Weights of a small contrastive audio-text model: encoder arch transformer, trained on melodies that start on their tonic, played by one synthesised instrument.
Rows from block 5 of the audio encoder of a small contrastive audio-text model, named by matrix and row number. Rows with one number belong to one neuron. Each number is 500 + 50 x the weight over its row's rms, rounded and kept within 0 to 999. All counts start at 0. Numbers have three digits each.
After each neuron's rows are labels from the 100 clips, of 14976, where the neuron reaches its largest size: "top examples" is what is common among them. Only what is clearly more common there than usual is listed. The data: melodies that start on their tonic, played by one synthesised instrument. In brackets: how many of the 100.
# gate: MLP gate (encoder.blocks.5.mlp.gate.weight, 384x192), inputs 144-191
# fc1: MLP up (encoder.blocks.5.mlp.fc1.weight, 384x192), inputs 144-191
# fc2: MLP down (encoder.blocks.5.mlp.fc2.weight, 192x384, transposed), outputs 144-191

gate.54:606521403470497494607526533644529550404548429453447575552480558454552498482448501507500576608473551507485499551439515488491496549460497460542522
fc1.54:561470524559474479388498536565393495379459552543475567499404451465445586477478591421511402608506480495553426487575457509483470491505461399538455
fc2.54:476457524364520550483511481516457451443512514463536445435459532529620536561504559623483447548533480582452567465504513514460500486486500489440592
top examples: the note C# (94); tonic: F# (26)

gate.212:503500468431403531534540475415522562564415448450597432477518510512546490409410534487545550496463504486529414600449488534491531478490504491638380
fc1.212:461459494527433490479473534456531449533371465584389455526554520545525447532498495445499597383469499542465480567422431472536444520544552603503536
fc2.212:464490448474569521468489461507460455494563543514565556456567541539485540602540451510507489479545497427574517491443516577430505470461478478522475
top examples: the note E (72); the note A (68); the note G (66); bass guitar-like (59)

gate.96:537451432460599550580457440650539523598541532423472536534467577464511607536433478484507471538475551512537457559478556471398488453463553388478524
fc1.96:439494508482430527461507464559448533531536524569589532410437432580446450354484503546524520414508493557527472438516497468549502456556539515488482
fc2.96:489416501428529514547590463504520473528499464410381452525448508529445551633541410532433516479479515564446498570498504535500462465477509478466524
top examples: the note A# (73); the note D# (68)

gate.122:500471531481383493423508457406533613510425465452446498560550544477547465496464517432518617479518490432630495496478466401483497505482514457453525
fc1.122:527515531489528489456507544479455436523520583477353569444449570502481499526504626511551457641501489493366557473546489531500543486375508450482453
fc2.122:527411500496470444451535502492485463531441458461506485525511467569423527497457487537583529536492483552514470471481437355486499513560525473446549
top examples: the note B (100); the note D (86); the note A (79); tonic: D (25)

gate.341:610619446498531550597457536375505490492607523475532546494567536567487535602485516495493499475432541496607447513479528580461486462500592565574448
fc1.341:562507473542472487511598499466464499496525566575460488498457596527532497441515585516568315530462443485547490449490504509522518482477477517566548
fc2.341:515534485489481521535535523432460483489478394393476475511544502520590540591446469569455481466449455491484528606481510527518541458501510435596426
top examples: the note E (77); thin (high-pass) (32); tonic: E (30)

gate.249:592507482471396482551544515425489570436569543500411506622460602444514465408545504578419526479536533500444541523496562523518517495453503491515497
fc1.249:552445561457602505487556386540519456508459425488577520478454521581502539487519569457487539481453537543494525510462483517543533540464567554568508
fc2.249:639495423535371517572562485553516536521462459529480522556508588426554565498438465516568511494581481529517587468491490486462547554446524509465570
top examples: the note D (95); the note G (76); the note C (69); tonic: G (25)

gate.125:592545510507495536536458469482616584472387417475551482508556484488593480461451530511533532515555554509527524487511431499478436556551504503571501
fc1.125:545453467506479427491509500459481430467541498508542554540450466511530500444500444428392460499514448544508466474584502572510493502458514420475494
fc2.125:474427535488535403494466494553541479457513493556527444482434437484554485500499582545453550411540463464453482433519519535440426435519551555491569
top examples: the note B (86); the note F# (70); the note D (68)

gate.276:448486509431503493461468505613520621490524464458497525527508452538381465490475398598472616518443502453536462615346491479456525450523467437523521
fc1.276:493424557422520461583474582541490521594484468466503461472495481533548543579459543529520533404539495451545387607503500528552545488506525551454466
fc2.276:467540471531552572421549446518577426429493509426608578494556419431624396458545443506502462397459504534605512526565468534458529541528484486482445
top examples: the note C# (96); the note A (77); the note D (66); tonic: D (25)

gate.49:536496589558480515556419540521500521470520447369540495538493512517589602516472542474492498448498471573517468553421461531456573476461544555415598
fc1.49:502519510492533500513407548569488560460508470507471564439577550414441530447452523506595480472524507464462466503475584555414441444418493499417549
fc2.49:437560563485481527555471521483455457488565455473582557495596506607463540553490493434472564459361476466427525506484385516490526519425617554579415
top examples: the note A# (81); the note C# (69); tonic: F# (28)

gate.181:510521446518506476508534532453589581489452413508595533431604510495479399461536575433426451547568563475515519512551449517494474505553460457533481
fc1.181:490527504493532488465493379433387566466528513539526445562457459613432479477499569517585539557535474486508428527535537403517397536516529485530560
fc2.181:489500535532493441494537522477569548530578460547456518497512596488441546615461529574515469539565454528525609461491478496498483484475453472462504
top examples: the note C# (99); the note G# (88); the note A (66); tonic: C# (59)

gate.143:505550504464443510468453390468521534542550453508584498469520491507503488499515497552473527520446563422440503535483510489408457521412552487598554
fc1.143:542453494532417511505515470437422409430538510522563415536477552510447574502471538480582451420498473486470503625516519488537455419543441430465475
fc2.143:536466424519543553507472473508514451583488585480448555467428539593529586524506393362465475467461451504514472549432487561540505535525520606496421
top examples: the note C (75); the note A (72)

gate.128:568493456382524572535495467493532523434442466467484558464496515514520428472460531581599534539395555534538455482493529515498528472512555353590533
fc1.128:520554466462427507453534589496530388465476498490522522507459540498566602490519492431469497410453503457533561533474493478579406521457487490509422
fc2.128:525451571476526500588493562475494551528499488412489531468484549541512516569420431475478544458494485490475462453550543462451481554524571551575556
top examples: the note E (66); thin (high-pass) (33)

gate.324:446498499513476539499459606403506570487493440515513558441523526586580574532419491406480512473442533486541430582530509499483505512446475391549522
fc1.324:426484471435636440461545529476414518530471434450478440495519492465558480460546488470490510513512529455563544497516507622490474496592469577408465
fc2.324:572534478554518545483453429458410470385463531564411463544563486539378445451490550457493479548452521438581446544488444516575566552527504561540501
top examples: the note C (73); bass guitar-like (30)

gate.334:546546474430533505514487417452478568516516451558584496445537531578451506527565499467503423513532545546482564500501591585491447414452516464492514
fc1.334:429493529428505528623502535504481479629463496430460525493513485544470538510556499587416575497412517549520473529459538497353478493484482453533523
fc2.334:559533542560458484599498527510547529539519458509480457561509506508338541458460476397477429539516568521469521407473479523467485522502414479563479
top examples: the note C# (95); the note G# (72); the note D# (68); tonic: C# (29)

gate.130:565532503482505443464536500491583453520566449603556595479451512522539529482562542565422478544506495527474470439596387492535504538498468532514454
fc1.130:442462471430469428482560490492421500425407468348497475533441524507436541515496494437527463545403493427467494522566474529554546522441537490463500
fc2.130:585444442586468466617475531417534442563495461616476492463483588471452412481490506529532469532465516532517509500500538536571404444488596532559438
top examples: the note A# (70); tonic: A# (26)

gate.236:448497551543488556500444530465570483443577585470560578553532536527457580519546498491511445525472592418514538470534586510489489501451471505580493
fc1.236:551587362535481473526569573570508511489537467531517535472530527578503572516632526523494571474480533528449498542445516517563558491494492627519543
fc2.236:500464477500465484552354535512484518564511503463522438576450483497530487428430530542519597509564474493555422516502451510486497561559450573568466
top examples: the note D (96); the note C# (73); the note E (65); tonic: D (27)

gate.198:497502476430509471572464542501528460499430629379492483495529466486476522611482465492419487516546527546534476488468534530445537493467541630536551
fc1.198:527505556497507495422521511472444256488422546365471433527517460472506465533467589521445564501479527483420460516443568494458477455466554468484449
fc2.198:416589466647461573486529564548524620580546520543475398469521516536528456375518444481556447566533471464547436513540553502559515502483483569475555
top examples: the note F# (70); bass guitar-like (39)

gate.150:529484471546532380566486422507505489571569543436541521564408582518509426514553556437444447503547511504434526510489475594500476461431506507536533
fc1.150:528541561570589527485543412519543499551521418502486467512472471477520382484503560589383584547471496491515570342514488514426512443580528498518473
fc2.150:488479479604454493536541536490547474437466506582335575451371474498472480433414503479504479475498466636431531516557509478543529534541467494549483
top examples: the note D (90); the note G (67); bass guitar-like (33)

gate.4:498507475532467461513471491499479450443485498416591449515576490546556540443513431551441577579460521475536551532499502567533499476484561482517520
fc1.4:485583428492441396473585561519554482461528511473421524525640569485518448511476518519471550499542529498545534380455473436461488584505580561525504
fc2.4:517448536556624535478441518497517519549531511457546437492578453483484497423467432524502450515503488537611410544492486557602526501477486529507504
top examples: the note D (97); the note C (76); tonic: D (36); bass guitar-like (29)

gate.79:497459500500567532519527396418497477506561374510600513522532508510525566533516389576458556526445482536518530564467469572454529485448477473549399
fc1.79:498480498453605597470486523546464545516545546446550461433518530507541545503472470622469515535415468476560481537476473570434452585541557481445529
fc2.79:451599549521472588451447540455525560525526465485383471454513480530402407460483471457476539545501507561528442547543359497561470540532532459441544
top examples: the note C# (98); the note A# (82); the note F# (69); tonic: F# (42)

gate.189:542500434407523598496502388424472515492481502437525494513535509529537516509492442546491443515475546543544521506536521496412505602459516499447491
fc1.189:464517346486547575545534451478508422506503502467571437568526459499443538524489381491570461536466493547506527496509545521475462496524472453602412
fc2.189:498527594608498457472498507513497530604486508527453475519413485428572483407531484486627404524528513557468515442518480410494460494534454493412577
top examples: the note C (76); thin (high-pass) (34)

gate.211:479520444463458553512519526489530495461491537485524501444471479487495454518494520537458561559466553542466487457504439520492467547452503574626537
fc1.211:548566446374568526556514499496449552590581500475493471531449433452504457503571550554559439516500510628480514468530617485473441530433498477486599
fc2.211:478514525578583482438584437527568481558479506466456552497524516489479495412549400566513403445461503521554453548475450520596539443564436480520532
top examples: the note C (89); the note G (68); the note A (65); tonic: C (44)

gate.173:453429557513472506485396432483477559507450572508482504466524410536427493502492583484472531504398545521484409503519457456464491488504488496512466
fc1.173:488477520433532497428474572390532437533490541624432502413460453550513507519506503378415406619486484442560530413542614530596442526519482621471458
fc2.173:517455442514429595517456532532514487466476481429488454578475528498577501592570435478534472437483511576447427494528541483472524495455561484584502
top examples: the note A# (76); the note C (74); the note F (69)

gate.240:516589491539399480465482466410509499523509487508527456585541503517520576484538517566456488508536524453553548476594547453577507428445472533472511
fc1.240:577484557449444561500557470498498490455534509501455568415492492427576478480416509461485471503513509497387576446542459517515595533461465489574550
fc2.240:440515519546421430418423406477535471494516470476634515512535466503553522471398449487507476536489551426579535593514535474470466397524520484464470
top examples: the note D# (81); the note C (70); tonic: D# (26)

gate.224:618595496572397472454468540508616464482479447542477522545446500462545417501459513572460508477441487615416562456487464538469466566474471518631579
fc1.224:440502488517300543502582476530527482654461465463483444554514591535565518436503472505515526466542414522549504546551578515527502439504548539458446
fc2.224:439399518432609559472463438542469485492422518477570554477499540540617538421512473475582446576470535489632367525479566541435506492470484468484452
top examples: the note C (95); the note G (76); tonic: C (51); flute-like (25)

gate.213:486431573480485568407572484471509490514557417498501603538539451507518417560554552507430513619475518503506541580449459536420471467545514395557507
fc1.213:431465470531438624443444502624530538490473454490431604472523451455506479523513467523443526680444498465531496505465425473506509497555471511509456
fc2.213:533418490494513519515432565496523515573517465444508511517535459521490433563458472485452558618428518455515508473525454493466456538467544577501500
top examples: the note G# (77); bass guitar-like (49)

gate.106:499399499475519437528550482493440480499575474541573440643469564478546490513499447522463429461453468447461487481508584457481491524424490465528583
fc1.106:433491463489545463368541470610546534471444552549565495574442510472497518486512451510413453554501414433473449506546533434508563480558488493529492
fc2.106:575565566496538528520407528516579466510517403544473517638559514554509511508405467463546537427407564526516502545522431514475480567417500443525450
top examples: the note C (74)

gate.61:520584602485522546519431491490557548612434527581550624484366492477464468539530467520482609529576431486528461494486463545484573434516528496549513
fc1.61:438513521518513573520546455562543566504451455504506609452494555461504525525573518430429567457569495509537527523565396561546520490501433493521485
fc2.61:509553545443520488453520465514430556502517517575523596429580467506562493502489559433434510452523489442560491429561463504504517497484476484541536
top examples: the note G# (88); the note C# (82); bass guitar-like (31)

gate.72:493509509457450494467530371502558486551438444458551484584490510556514586490429521483437490488411540494505473580571519547564522480407520481522463
fc1.72:604529448514532557489460484550576593525497430528439593430617460472549466507537504450473463511520513504582558439549560421487415430573557570493531
fc2.72:524513457612450476581427495505452493558524533567427443425578486515447485474505449401486530503530422490559471455473411547490431521530524518510537
top examples: the note D (81)

gate.252:559579442458515452435407518493470479490448531465443558482530531502559480451472422472445516607483543470523510498541465569487522473441496507472472
fc1.252:483407518580433512449512557470561443533556554455494492522490472546392531530437589467521436489520423476561526495425489387557511500481496579560608
fc2.252:453481427587533522547557549545481557620471494532487468489480512544456523498524544538464520485498282434541422465436563489509511468501499509571477
top examples: the note C (99); tonic: C (34); flute-like (33)

gate.380:489489475403503562606531505442552469484485495517608467412495522551539576522497480590463555547562541407549567607534544563451541608546494545436492
fc1.380:551468530487526605470533544572515433561488511468458504515510534532491463486526543511495469495464468541487489431487623515473459565521553545442445
fc2.380:492605561488448455588549524451445522508537486519507463417504592515467542528480511502415446543577478505440491499536544506531472538389472476483529
top examples: the note G# (71)

gate.77:586526485508450569545480527467520451550471515484592472631400509489504473432534576459471516520537526515583486517524492537444457579580534541524485
fc1.77:467550511552515486475446425471496457407498498523511474428549564444377460494528515449536535445496520503553490476439415483457475429503427497564469
fc2.77:552506459470561578562546466431500477590587509485478510494476478545476502557539554411490543512531485480559521526517566427459468581614474480569523
top examples: the note B (88); the note A (85); the note E (85); the note D (69)